python train.py --dataset="chords played on synthesised instruments" --spec_augment=false --cond_dim=128 --norm="rmsnorm" --norm_position="pre" --experts_per_token=2 --layers=6 --positions="learned" --residual_init="none" --optimizer="adamw" --eps=1e-10 --lr_schedule="cosine"
Rows from expert 4 of block 3, named by matrix and row number. Rows with one number belong to one neuron. Each number is 500 + 50 x the weight over the matrix's rms, rounded and kept within 0 to 999. All counts start at 0. Numbers have three digits each.
# up: expert up (model.blocks.3.mlp.up, 64x32x128), inputs 0-127
# down: expert down (model.blocks.3.mlp.down, 64x128x32, transposed), outputs 0-127
up.0:518471456468525505564540503519572504485450519563456534520540415508493496591570501464456402546530502511519492432510426447518510437540541503468527551522471396463470498522479579473437569490568489473380477439518397424458509449530568486535523476442531510499578512502522479391403496482496602532516605476547542533524430475529544482452541529513546538463506524521472430563549561525511502515449
up.1:530524486548509432490462521467560509508581515560507393556511457424507484499364516487482505441491544409502556382553492460451517559429513535523514517436468455515494580472429516540471499601484435478541507502481479458541510462497466486510425462516500511571480538562538516530529500456539446600478510432521467415531487469453499431452421528562535458524500558510500537560494528505536554446582
up.2:442507460580470521447538601455574424603443510485482547516505524407463484524339500539466559456501455508489451428565450518481473551506442548477459492458486473531545573452565546553487552563431514562544535389476460545489448475456535484451457538484529626541505465603558529554475494633522523523541500439478409426504561572568442471489487451499494483598512588523525465461508411475508544486466
up.3:452428447538503425408508509514539514503495540492550490447548439479488498514478505491502487500437453484459483488472546548511553549485533568539570535479496547484473413469493487458528459611493521536492458563498491491567460497443504567509447564500520576516491472558525509524591476489473556542566493461555511499502521480547504474559517464427579492567466534569462524594498498529543564470493
up.4:472528507572599379615497568531536376511444472519469441588489523448445498472347444560446491417471579501519491401588551417513520593393572520447552526596494544459527517495453572614515524466468424556500538464477500476504461487550568551432410489489353492570473579489546531503517552473486417579520560418470430452572545532518586471508502553483514529467417498506467518533450531434503535515467
up.5:526486427478548496496491486514549537506594426494515481525471423421432446469393423553530590527552480512459534399556519494507462554505531422550478499438472434531468460451383578503491533480607440509501470438524480488539441464459521454532495449527453400561458446515496544506507518384562480561493520455464530468513571480528531476459447541608485468516549579590413562528454570500527482560513
up.6:570441540495550477516522575519529527487480557454407505530497508493501491443398419527463491465478591546494540439532493452535499488503519509450462476514460438514477501470474548529514521516509542502572503484522603552541519487448627411440489508517467416526481524563441464479481560527483459449461537506395440495514515621549524499451501619502439453456522471504457545488554546453446558504497
up.7:512491432496585460550554504434524507579478460483415453530516416518453536521405474471486505408479498464507479466569522542478538544460481538474569446513629518479589565431448445577395580533505497533407527519444424485539474454512528521517495524521462491500533502580514529470478466638542471520510580437552443429605474530527544439457490581448520483624517490503456509501562489406524522447405
up.8:454439549384563555468539505475526533449482602516444455497570506488510490497447495500607511562519584464470561388612526496555565450498561503522481462519528575498511513532471494473479400403461592456421455509412491483566490521586519526488529360511497531513563465503539467502477589468554399484526580557376565484478529536455545442519401497493550441480532523582481500569558430460420522472385
up.9:465510471566490567509600423542553426546483418526569585547489480472450483470561468531440563551487434546500511519516527433472502461507507350527501503491468504565457519565546497434564474387503518524565491442541463467403484462499544540554595475449501506497544458482438547594484516516494489481427526537484552485464547501512427534536531476492495483441553530554455519471538519540492426530490
up.10:567455501491519522394537492514596574462491551549559471527538514383433434484457508508445555543517642481521518399534443498434501490484518570609517621409458449522416486440417524505484509574511473448516484464569495540558554459509522441508514466496563483523513483585460473527503583554510476525491487464478481514466474559478592449461456477482514454485534562528486589573444520467522545449534
up.11:547515398467506471432475506565478448488509558570522494524461558599483479539490443454542508692561562611428566436528328542391535360549422586470395433517417413562345532571489548430576463476505610517519493485562448485660445485554602477395520444504577460560520510418481437495398657467499508443532578528470470480462566540509492502505525362621498477531534425582498456491471486509428459547526
up.12:483484402453511500515546437461497482547487520535505500518465554441491554503555560523498448518545465495517480533482509444524652495502487420392542479533411559525456468512498483528536601475449524497418489488561467506446462563544553485545504495420454482479512488496460573567448504498424410587544506488495486454522524445540498516547549503541517406467464524554505445478548561473483436463520
up.13:465436463505545523443527502457548574470440568533495495592504529464436485500416496517459527482475526496556470398545423472447546495521596541496551499480500504590530495482521521479462475496511523436397489552570486501513486503587518497448549499492509587547621439584577416485458550556473509550522553508432504509520516619502510393490420530528598521518525545530448507541530454467477524461452
up.14:521476437539473352472505600464531543539472515481509464503450523460496471571402490477509538509483530495462491433512515484461505568434600524481490435546464532554563569507393520469528441595456536527453471481445465452516450487517454484411441531503521625539518489569549456521489578561478438582498558464510478433509565491454483467487440591539560500540554551569423494544557535536569521445539
up.15:437524445503494531497482482531541423484524508513510483495574554429435512494428484508516588455422551482485492539582489498551554495505446475512565529538571532527553550526493484545545438498521465510528502470533502433556489429506494578516540432501524512570602505567493502576458526533539532528533531482555472416525603618467498479445433462504468487559596554550521588520553415453513530501444
up.16:590550474475467510528499514525493490572522492495549478580467518497453400589543591532536423493524511570496521480473499490406469471521550474493476514523375515552414460554541490489508559489459552561480445429564487614439459456534558445437560598433532571468505490424431523482501559467471565482483462521470496597509487428481489595607576490429494500449463418502470433438504614527493477496549
up.17:547470483564570542525474498523488431491570514637527475528545427462475545527402469503467517397447494492497510513522498517569506552514507573515683635478633444455499539448469539518396564552587436496491507516491487431473516433453517576531436501512478507566481560550489528489462444512528585495553495369562490593582497563547606487476477602536513492525477520483544487564506475463653531534450
up.18:496526486486442524514539502568463456481520487506556591453534468553530381586568582461493484603418435469502482475432542518468520491521566443550571543482464508513476455479499558407408470477573495562527441520549386483531551437519512503529542490461623504487560422423461555514532496482510550470472465518605532557476408432501467565554491493502521593438532522539466481463521492533560408536523
up.19:480614615539528526428503502452526572443434640457565452510454454377511438535407443472498531546472437488486526404585518381410548514469538506439475546475455483536473533416513421549543509456503502508468472459552411447536620483539456546504509511478457404542564431436460473367455643527454524572518487559445554536516412433521412444531464395470491428538536644604382444453497466478408554518456
up.20:447509508606489440476508454510457451464365514540479606588479473590489453604455496479474424438505508516516428471515567448496551493429573548443531467458587612561438499418483481537508473494459601473512504570544498568432392463457487532419531502501412512577454491552463491517544541556490512443507551525535475493550477520530458462543429554491522511508551497578441504509492410537592573475492
up.21:521459507466531439497460604451564510436462514400455464473504454438468486490424464450534526536444439512480476434527444594591520514437506571490492495537514434529531429521427525487417540525543430515538422526493498493587459536430521413445473530510474446512517499561594518433550502464542515531561537458517498559505495550566584509456462485431578510545472523518464459566480542476521561532474
up.22:565598478550477440445424532557454436526505456584582443587433600446426460440360452541558572499443498528475485483529501546456543543531503547461500473476509526608413495533435461509576458436552501565536456502542575525582432547480481527370454492480402528594481496472486522598525629466531391484490509518464471493425606593478562500566466485491515473499504466499534514526456482477528475478543
up.23:534486493651514459522445590525559482498400499455547398533530543538550491563409486517545473544555454518432500400538446440458496434370479546541424510463361302479405497395543639558507604519556488498491485354581489506539462491498478483369427548492560531506472483478421477445395595540447533493396483490490472577559480482520393505420514366645526517604447445523443440423456553537535560403509
up.24:444501531569518508550384493556486528456439518516482555475444515421483424556405449512479451481424496508538469476552486480457496554408537592458529544535522491496462480458473517499429510524455520455463524514486609516566461462522518549439420487531518460523494555542499417451479611462504530575517501440483454515475504545502482509495488494506520492576492556441481515473426432477542532508516
up.25:532520473587507586401591548492498548557401508543442531592453502511437413515476506554481531571460473425614475398516445527435512456438567529544554509459547561518404450442389515472411566438521575505507408480581482499563518509441581487449519456513495489545614391593473452480501563566525488567557554500409418512379543529520503435499518441425611529468448525489417557530512416469431557431503
up.26:397514488488455477495481534556529489443519541458522466520569487518432484510423476461566530531435601423548517463567554616521478543483551598575536500452535493484513500519454519490434441499513423480518490497477489433577513458465433538456476470492548505495504452576603522517537486479569485490475509467563529526552464546467540483406396498472542554519538484484449516537523512487540498406526
up.27:429513501593497507527466527513519457500455568462478588550483399623460514593430443511388489481452546517562565477502456466471497523435511553437444481568500589543442584521481552504494440471453572560473514486571456437517527408549540483462578559507496491592569519451503375500434561600498454376537526511539482470534488503495509511444502501471486534546567482499559476536504456484495499531468
up.28:483578456559499405487450471496551493476482486514534470589513473466465503517422501439535509505498546471470444422554498523431433550389577592561553492463555537546586574481445501477467460505520413516485484495491453426547526423495431538428426478524482615557530561507535463485472526555561501538582583430600447518502575484448600491453471460513588585502539488500460465569481425463520515486474
up.29:523454480593538481494465483436513533572476472532544515552442495403460521507390442520391564393443469465530472473455483533471522587441521482529571510485522563563549619445428379427496560665544480487522489531571561481481485471415456490453512608517486497564421487587535486519484504597511476472443502407512478538527603612492515497406395550549526472537460485468461539482462497486557517468536
up.30:523469497562571475552367569521444490544445543416506531532545520526431485542404427438574510431393540464437526467530432561484554558517542498540489571534529516414530521533544511515500454560518543468494518491504537458584510308524521518507538466516568495591550496538548493513520521548612493472501469491429465476494528527470453586423466514508516484579516462505487551517495523429500462449522
up.31:569418479489601449491396415457506615495486561519427434579545539507446521543486439498529460434517556404479487479576484446461474544449581520525548509567476442487527508490446419545528521581510462467478418495521551503507480501524506524432493450519511517533536561547498464477392567482384517600529505435435445491570549494424632421479473527578494502543485419521432511594524537477547594482491
down.0:504497507535468529471542557561566492454543528426506481515453471525585472521532555522481527447422465511531481562434584482555475440467474485502459586523435504559520560579570574544505473524419515470531395516501565522490510491468458388549453476644470603525451424522478591503562516453497490446506412476448513482509508450387506479463436521520520424475441491478573468460443548526531468543466
down.1:450531455510471476434508509577530532576531572466453567510429521493469482465497549522486455497478537537491531484550524456498473573505530553405536525481556535457517561524506506519575458499408521507443498495534445547527434477615574479362449564487468531534530488485520436508517553611456513406453518558519563575542562453474512516540455436467588472488467556552482527519522386450553546442491
down.2:523463485469445515457530356467451604400448553446460452539482504515571524479581538479521519486627537551568571437525533578534395498505458510583541476553507498524450515529599519442550462476419556488526437523450511485457528472430511502498552409544470483527521439371536446468595428538524513407558552456453587542510463460435531484579526475476556489522498453537457486587503598487421466553499
down.3:517520538595520562502506513523508470491429472513474442450596445496554482490518508467488440539484423467457535515431468527472531530501484479503549483537515529472470484541517489568546543505530586432493462511492450466534466539469494448533475412511482473541571513542494610519610528481507590518411479524516514480518491507510536435510457478427456442528497530529492532501470439514484563515539
down.4:525554593507558486411591522488557469507515478470493446589478464502498528442493499451510399470536506590541474510530516469535434447566422521482433439426595424533507466607539509446519469382499563466489549528489429571541540526507544484422473505512458490515567502538436451437510476503501481457425459558483462660376443516478494547528583544485522476532604532540479567552483558385462471436509
down.5:482476446513517447505527454556502441527423433516453517566501497556549522549525499488411459474468503541571451518536465382465488505406495447408448561554540536566492455376546462536500473549512463629544450561530511552476431529532519534421484582482523557505492471511540484483497600508429550439543471505517574568460499522548524492542511493439586572491467466471467461518487473486533391432442
down.6:445551491544533525501509518526534463429498439477561396505509422486566445554595490472485475553531411533461531506469442476456473564497469435561471448465492517513535410551531472518560390457500555428436487487515568482449437483504499582572519464521483517537615488475521584528546513474492516550467492504557544482522469453503473500512565477476481421509549553565534549497415464537451503538530
down.7:414412473533449503480472516373474591487408510456476546468619521509519476493508440392460478655546569503493586403502447567535474530492429518487560446466534516512455560431515506502507553519541510485484550508533429456451455473453525530422442488602528364499504479444460470439592473526526493430489607497501522564527575495585527524509532466479539506481544621597427579542542560493504486481529
down.8:479594454596509509491376476457585395568479477558526502451511480562576552498583463544434355511563472480459504548458432564460459531513483483532472458454479428481418432521569499496567571465595443480472574561493436492500511483480441507456399536536587510411481491464505483527511534532433534562392461508625484473473454477473462555443603460509435524552513588438467460480485516573480445430620
down.9:527433565420447560553523525494458546556537576501463484439514461529497578524497473512562430557458583424455506490449466474537487506514439585481476460503495551446481529452391472473437516514491434594401555439475428582568538518526457522484433576598578427529446469452484448522528511513516516446502521468500479489508492494524505531507446499491456476484474470528568449557602490482539577542418
down.10:440583431485472591556461428572603523511536565499510489464480528541523546471602617512544403526485494583491564545473537444491472614465528483491514455571534498453487480538579540477535492497496557506470513486427483454537504480624459497464465554522569552514592528411484477555449496492454527518491407482520567487591502508533488500570557451541489543588483509455513428458498445560495488502481
down.11:598512526519538464485515494457564577568498552496453567511475506473451477450379597553547482497461417591524576535501564477443559651473567533437534449383469511431597622412387422467514530495581536430540520483493481353474527487418506469413448525508476479499601518459474576480528506546549493499589515472586537565581420497539515476344613520409438463430577555476392509511449458485559595514512
down.12:536455528501523529556515428546621469432529592500498547448598456469535417487559509500513423500428471446418429443531518527487329505495609513533544497498530535536452552448466548491456492529554467509521524527481422513571492527493397413555531510569503482502501428478434488459570564494445569469479512559569496474571488562561570418453456539572517469452457542572475465486540427581604516562495
down.13:440525483498437622487460471402533507420401547551535510490471526511603582558561530437525435606649548544466546424466534521589449477466444473479453496515486492433513440518620487490552538499494559438472496485469465415418511505559392523458510447566536512446459502512442516450509487476575478442463507508474535525505493499476496475477530488537444513512494521551499423472503563606414466502621
down.14:468525525495421528425447435525568532536551490496440550476536540511516477447536479569523420539469524506455543423534482535500466450637493545493569539495529465457464544481514510515613558374489490430443461478517509532525450505549465438481450422587498460445464364464550519546542563519514566421453523575468528538536469458399425491481461498443474404507482570540465440447490460490490547537503
down.15:444486518561521434575436509488473462393405426564519489471589523544525447490490494470451545503462458512477512500512491495560569473430560499509528598565501447523481540520511571527524584596508481500611485548469487436515555511491457429459420424517475559510533474527510516454459523471455472544500478449527481466498537580495503449487491493544542554584482544423517465434439500496530409502524
down.16:430484497535509468572447473438494510501536419477441533449612494607542557475564457489456506568393478424607545557479481510490507493505442430501448509444429393455433554447496513521552485440597412471583537523412458484546495459447506555537413492614597420463564480424489473503519477511391466504514534454604499414498463489507476542433554508532441569583518492491502557498562379496441414533431
down.17:519480524435571546573546466419535519553506547547456506488509522488447471446488563437533416471450522532531609572484508497483432588453474448469495424427510506521423590446504495446528518583582526511568580528481431522503576477452576451418479583524523407451531603439425457556541498548456544521519485469500437523543477513624612521522563460532516513527610528432493516537537461463515444518576
down.18:457463562418464513529567491465454526544563462509518445621587411485489506564552512475420494449458525556530535521459435467497344428502415505441410516443489478539463496491540495459603461407489467539472450513506482530401447481514528539507516564591485562458474470450549475544503489500507565454567594436482514579462491400428476519583537463460500432493556407546554551500484519397442486591350
down.19:442450507455502589414518453511478547447518404516459424422410492483518557500520414368452452529521621438519547462493443519551531422520472465549517492590521504576458579483518627491454519574451556560486524490552529587510455480548459466476608459502514519484462445441419376550498440456485496431444439527459372464483561578541561506595411547503601520566478501541593481492507509498455446427567
down.20:456513462459483528553510503492592509428592594446502489489513469451555505395541508479573480492421496533522599536450573594558490481535343484533501431455477438515512582553594644446504587490538485465480507511505541462510506495472481473511469436634445382491491504496457469502575465429514568518494438450472493499508541429486475498542490446563517436564487523530417520435535561577516510576555
down.21:545524551560468522477509431460521494519390438500459511521509501560589552577544539489478441543516521485529462523486442475470450514470490459468423473512548628436511465472545426540520500487492518518499552493500452495501565495473475500502480522508515558599483380511446576502556548533525449486490501539497520457537509516476528545463580593406444461495545582457522480543487498494463460480491
down.22:462562554534493532515545541577535405413500490508509463530479470553558527540583499441497509383482498507546433544461599444570458374481473510452479568497546518561487502611579619564529471485407515546512408496462566500560536489526428460500494460539421563567446506631435517474504463416515487493498381468444472521465573481418532494518457529564541453522457557481534487429471514527553470494495
down.23:545469496348457677514615368468460557520547582498512513536406459406429550493552590438529540430483609531543515530469555535564523485506494513457523439501604647493540484548534513467445455502400578537457478559512511538401586521501515493496644550532532526465479512479510474585555479524609570439598493534369488520536549461476591472555471511440513479364503476498536481481495569496538481541429
down.24:531576490468531436448545466497596525518550488477558506540436565429481444566474517553562538453503523472505463460522495484450417484516459544563494492415493484556469479503514506447462511511486431572467545398540466520483564491453468537490505480462437527556469519529435453521485504469581490587567555370520413440494478458509504518521590538567501429489482526508483451540498549540479534557557
down.25:459513475462552580504485375462631479432531593505552552580529605426487466519539536447533441494523530572493498381631484488490489484513508437556476519429418480602493496459625584518444458488515535450488493552497516429419508420529493506458540516536505607441557515439513511450378524566552442466483512541481543552501481529489546462412470504620485492444549579526497444426472586504460456478583
down.26:545516462552520535570499451561601430508458547462477576450495583512564531485599505584470462501495516506535416514482548440487444513543546452530470494547471530472526429473522589562498563465511503494469550457494459541581501521552465471534508518510537496526465416528402484469516493490478491461419394537545500475557539552517478511466517589550478504472429537539444502438539516558542507417469
down.27:559472524475543433503586580492591482477547522517532543531515557424535406489473515503592455474459478501562494475541504536470561473502542484505604502368480452474534602469517558423553554532510483486504465472572520501445486532448429462476398374533415572433456462549508533401526515441515562517544562515512521575475488510508484445504536479501574401429480508502455542432496468526520555544539
down.28:598462569452537468479560466482552508510492553511481606539437587501479441463566503492501513488524589579541416421538584423546405393543557493531506599462491459483532480472482527453534580464561490508525554498515429544507554525510421406453534514483466539430496469539434479414495557543508555436515505578489474563494481563498551502456566598502524570398475520532469497451497546505512486516486
down.29:515516490470506503477483453458547539569660444478468532488541506506428484508472568455472554436369568443524491552496506526501502491437526450381528558512531530485455633476444582518526485535526509505561502591465585474448495453465458374442512547590456544421437423470504528546523522432487515569568509531443438405608552477426591496489537582461535448473525544371534502467437589549617445530578
down.30:453569559552450510621438503503487560435405425483573538466596499532411489593461472374493468624628504507406573392474498560454441488479550483450434475560480558528472501509501568586478581475474579315473420544548429407533505388522566471518546489398488547569585529510463522578452537531610416490464501558489457480576500495464480574431510498538455553596607587529497527436493569544524551513489
down.31:450452536406495537544535599463506507497527462562573527509424505484493466546532485457497455517553522529459540543520468408504509450463479464459435484410541566409577482507489484434569492497568442589380573424549509419411480469566464560450442510495516558430472469508542560485438545449540558542479566527550477537509570478530490542495542462459536458415553522438518513408490484540523525478518